Rows from block 3 of a small sound classifier, named by matrix and row number. Each number is 128 + 24 x the weight over its row's rms, rounded and kept within 0 to 255. All counts start at 0. Numbers have three digits each.
After each channel's rows are labels from the 100 clips, of 14976, where the channel reaches its highest value: "strongest on" is what is common among them. Only what is clearly more common there than usual is listed. The data: melodies that start on their tonic, played by one synthesised instrument.
# conv: width-3 conv, stride 2 (model.blocks.3.conv.weight, 192x192x3, each kernel summed), inputs 96-143

conv.76:140111118155127112126089117107100160129108104106156100143160125137147133108133108108114090111118078107140110115123083126106110120127121149130116
strongest on: the note A; the note E; tonic: A

conv.29:084171069149151105120121129121139139108134127106117128107156081123122148148139181094130146126168132101119146142154093126116128132127146163122103
strongest on: the note D#; plucked string-like

conv.164:134117096131120118112165124123141119127124142108114120124142151126153102102132099103120175141123113180156127093073093135154129152147109156116109
strongest on: the note C#; tonic: C#; clarinet-like; tonic: E

conv.136:156079187124126149183128159130110138129161137145095191125173131117116152127122160105115144157092103122101111149133140103120172172139111089120108
strongest on: organ-like; the note F

conv.52:105123195158102101161120155089163088104161105147188109100119139156130086125114140111091078150132125111094134097124116149146132124138122107131161
strongest on: staccato; trumpet-like

conv.162:137110114110114109111179149108098106149147163163131134100133137145122128123120157116110184111097128113152060123081101153149091176136127082175148
strongest on: the note F; square lead; tonic: F

conv.47:121061137132127122122128117105133123118142150124131097138118181130111083148178119115126089098155113116079126097112170138160160128118117102120101
strongest on: the note C#; vibraphone-like; marimba-like

conv.186:175062129156171137095114125202124112121122139150129146137118103135114157133142139111098090175119148146135133166102115117147167138153147162094108
strongest on: plucked string-like; square lead

conv.3:140145154131163186124111109135135104157142136132075132138142148098145091156152086134108176116115116103138112161154132149095135082137163088115168
strongest on: the note F#; staccato; plucked string-like; tonic: F#

conv.20:148112148126122113118115132145163122122138097133118171104096159120126128077119116189142144109142141124130134125090130136132109107103123069125139
strongest on: the note E; clarinet-like

conv.72:147116098110148134145148131148143144152056142121115110115127128101135110109116134065134130169120129124107144113125112154156107145133115162092129
strongest on: the note E; tonic: E

conv.55:107136152105160130118120133162170123160097128151110123105163165110100138076124112125156143148121181107128092182110093123066100123143146152143156
strongest on: plucked string-like

conv.100:121139172086122127137161124101099167147120091109163152147145060151103124163070120111117143122117121163180123129144109100118156126098178140117131
strongest on: organ-like; the note C#

conv.171:163126114141191113162111116125088132184107151105100104150195196113146121127114126122135077088144090123102130122124090066122139119133139159148141
strongest on: the note F; marimba-like; vibraphone-like; tonic: F

conv.58:097137117136077097130159131129113132152132129130151098142154146147133096108118113160096128091132108136140139091171158152140111111128078194112117
strongest on: organ-like; tonic: A

conv.40:131148085131160160098112115136118068116088171136128105140114122142169152142105118135127115101126076172149137135138126150144093133126128087102134
strongest on: the note G

conv.184:147144149153127097078170083125155121117180133147125125112124117093119175134154101109129097127096115112113126129127096106088119138102138150093160
strongest on: the note G#; pace: fast; organ-like

conv.44:145121082124131069111120164143108125128174109147176117163086138151093131183113138131122146151120153115118137117122137157122126122138124119100095
strongest on: the note G#; tonic: G#

conv.8:136150120111166108104125156114122150090122144086140125160152116132084154131161124156100125187117111123161131113105112151114117103119148182110125
strongest on: harpsichord-like; clipping

conv.7:128098107176115095151096100146140127159127130102131169152148126144121112157136152134117137093131106132120124137116125185119129150156117150151121
strongest on: square lead; the note D

conv.179:128167142131164099114125117115132105107112185156065148140132116108186096125158124057129164107183121156135102145127123137127137122141128141136102
strongest on: the note G

conv.115:133122080120128133112123165125116100075131161110080110124121125129148148155101112143126077091130103124123112150110100146089134115158125107128142
strongest on: the note C

conv.176:107108138113130127096100108113099148089176115132102166114111121135110141093128146119102119132141154092148143173092132136112131080098136110143069
strongest on: the note C; organ-like; tonic: C

conv.26:118109138146125112127065109098122129073161096133091112107119134133149093164131119127111109150136139098120151130103161083154106112103123142085137
strongest on: the note C#; vibraphone-like

conv.137:165131130145133145122113106103116160125162197119141113155100145136133048151129087127102132137099117087126182164121098150107122141136165116126128
strongest on: the note E

conv.10:137139126135161095072094153153127092178113102155146152112113123125118085160131122113131088125134145181098095082114149107162093099140133148168101
strongest on: organ-like

conv.1:116104136123115145120142140135146139053103138142173123103141117148135077082138140138140155119190151132153143115170147116151125111178101136128152
strongest on: the note A; horn-like

conv.49:143157094155120110079116142138091138089107103145159096135147134118133129159126126130143120142099147122112136119133142130129134137113155094130145
strongest on: plucked string-like

conv.152:142150166120151104066133147122142142106136105119080110122121146153144153117114113135160114139131141143131120085132105121121139137113109123104126
strongest on: the note F

conv.25:105167146105129120130093170154137171106139139131151113164087149135110153102145105120147097128184110136117151119097128159152158113073105137114093
strongest on: staccato; the note C#

conv.126:124178111111129113109109187137091137139147097064117098164132102130144112156105149124153142142102125152170133123118123126159138144057114136168121
strongest on: the note G; pace: fast; organ-like

conv.93:104095141135174135118159190093123111098110082155132100109145083105136150123150132126139173119126124121174127118136115111122153143143149136086134
strongest on: the note F#; the note E; tonic: F#

conv.53:119194084154149131140103121157124150096131119130135116155138122126110176135123107148163112154133113164129183157123149140085137110115132113095086
strongest on: the note D#; pace: fast; bass guitar-like; tonic: D#

conv.85:134127125136107100143132147141103168138130119101109125136179196123143159163114136109110110124111122167161102126121110119113134108123135152117134
strongest on: the note D#

conv.153:120159133123141123087113117108149120115165137129125144184143136147114136138112135092111123127115136082159127149121153139139062070091152096139141
strongest on: the note A#; tonic: C

conv.178:131130137134150136148109099107107098107051131114125118139103111122113165148129131109109088152124137125123131123155103183105139136092144131147153
strongest on: the note G; saxophone-like

conv.77:187153086151088110098101158086118148099144120141094153146145112153166133126126079154145137140148146138187122129117128122109170142121139105142111
strongest on: plucked string-like

conv.63:114103116157133139157123143178108123136115128142098144143126117108153108124150088108151131103119125099152118148102124170119165155125107149112103
strongest on: the note C; square lead; tonic: C; clarinet-like

conv.89:135109166143108141154124106148105123090105126128103101156108118122055145132105146115123111135157109071105152088125134086129129124154130168113094
strongest on: organ-like

conv.2:144134118084140119189156159162095086123171118115134134132145114147117132136096173176123124147149110118154134153128158132131141180138131137124146
strongest on: square lead

conv.39:125107099122125086091149149137118124127131119160104143127099112106162142139112156111096166149116140172115128127159161081151103136127163075149138
strongest on: the note B; organ-like

conv.139:120108128135107115109154159125125142132143041164141120128118112149099110088123154088126059129140158107093130154147125116154099139131127156157141
strongest on: the note A; tonic: A

conv.22:128164157120103119151125148093106099129094148179130100156141117166149109097138124127126109173142119139140135144153145133129136122127104112093107
strongest on: the note G; the note D

conv.41:127116139148111119107157100090161183133121133147110146134137116125135174101141150120152138122098130134160166156118101107093136128074150171122130
strongest on: the note G#; tonic: A#

conv.34:159128108143151151097083158137109113115153123079167148166162133120111161112137102106127123122167131112152142106134183070148117099144124095110149
strongest on: the note A

conv.119:155092135173179130168125138101150134125124060153164131114156108138108165110130098114130123080115106132128102161123100147150122114121123122095143
strongest on: the note C#; tonic: C#; square lead

conv.132:149121116124183122112091144090092124129122147172108145157123132140149087067141129126149086086164106100087101131105104119101168085106090161096152
strongest on: the note F; tonic: F; plucked string-like

conv.172:168140160140078111113137139131068128128100125142105126111162188120076123088117134114190141166140166132137090127137156141120158122117104098107132
strongest on: the note E; organ-like; tonic: E

conv.43:148142109091146138135115093126116135126111136144143147131133151111119114140127122110114104124124132157127128098122133153163118136191165212138103
strongest on: staccato; square lead; organ-like

conv.189:135141136146109134114149078146115122128160134149122126132199138139084126118148104113124083087096125133134111137120081153080142121134078111106138
strongest on: the note C; the note G; the note D; pace: fast

conv.64:112113083130134146107116130170099192103118096137120109149136169103145160136111144143109121109147159142152127138121115095161104131127079167127117
strongest on: the note A#; tonic: A#; saxophone-like

conv.28:103134109112130145126157149146118132134092132100152104123135115131123128167145080147108176102124141130148160144145157137133107125093103092111145
strongest on: the note F#; square lead

conv.42:130109122117151169115146117119145144133151112094134124152108114139159161158174119100113118142065089130101113096112127101099203115136114130143092
strongest on: the note G#; pace: fast; plucked string-like

conv.170:139127108150106160133146128130102100119120125130135103129143140178140147158136126103066134155111098116094142097102109119122065102131121142095100
strongest on: the note E

conv.131:140152148117098081076118151137128113100103137145110122126091120131095117139093128138133152076141141078163110112090095119145137144121170097118125
strongest on: the note G#; tonic: G#; trumpet-like

conv.18:139145136142168165109145120126102097180136096128144081142118142142121164099127151096118150091140124115154121093089116101153137125150116161132140
strongest on: the note B; pace: fast; staccato; tonic: B

conv.183:115128119135101105132137145085140105082125170149157136141124165124157091116063120134120144124132121136122131141118097145129099115130139181129124
strongest on: the note F; harpsichord-like; tonic: F; plucked string-like

conv.103:129143113107132134132113126101131206131168052098125127085147112144107181096121168159094136119144139114110105111190135163137101094089129097155118
strongest on: the note A; bowed string-like

conv.187:119111099141156104122100121100116139113103144138090121140125125101127164123120127151164102153106120117127121144160136111116155122157110039114147
strongest on: plucked string-like

conv.133:127140170139142118101110145105184136150161143158165101126109174085148137121177148150157122113180147151136121145133121125145125099108133116119143
strongest on: the note D#; trumpet-like

conv.73:149134078154085149112129148181115127156098138081136128156139176134147068162153136112109134119104153136104115110146123170126117102136087137126107
strongest on: the note G

conv.190:154137124130127110115139120153122126087093110150119151139122129150094138133153151130151132160115082148099108137112169179083135115116105093119124
strongest on: the note C; the note G; tonic: C

conv.161:102094114110116107136163116093147092115127107105112117150119134145160139127140117119093140127132093145119127108116113168098150136163124187108104
strongest on: organ-like; staccato

conv.149:131073117197112127135132131138143154130130119161151113156107164150148174125140103162119060130123106107136134118118119141135124126116111165117114
strongest on: the note A#; staccato; clarinet-like

conv.122:193121110139119098094155091132144122161115167139117148143106147133132093099153107116106105106141135108124065115111113118118107138173122098170146
strongest on: the note F

conv.159:101135134122117144125160132139120091137170162148129140092116111113129125114093133156149099103123088066129122118111167116116128128156167145103149
strongest on: the note A#; staccato; organ-like; trumpet-like

conv.135:138091142150088147101130128142141130129145119133150122132124121146114131150106123137131169135155110104121125108104123150141154157151098126099111
strongest on: the note C#; tonic: C#

conv.163:174115131095079158126114099108111164108076130115112140137122146096110121105145160091145124089102127126107107113104109102139113099114103130133145
strongest on: the note A#; organ-like; tonic: A#

conv.24:090153131155141099135158131133134143141181136126120148199138094123109126114174128080121120127155179154147132153090115109118147139106155121101168
strongest on: the note D#; square lead; tonic: D#

conv.148:076130138142076132181121156095181126117096058130175123148127135148143110127106088111164133170119105135093156142111140084140129097171108174101105
strongest on: the note D; vibraphone-like; tonic: D

conv.62:121106127168105134115157073108111168115144146126198121172134126118122100153110108142128158124125120117097079114100132081111105116126125125149104
strongest on: the note A

conv.45:079146164173120151121116127124123111149167081156139128140125096108095111134131141108150120141131133134123178152135118110115096134159070109145113
strongest on: the note A#; the note G; organ-like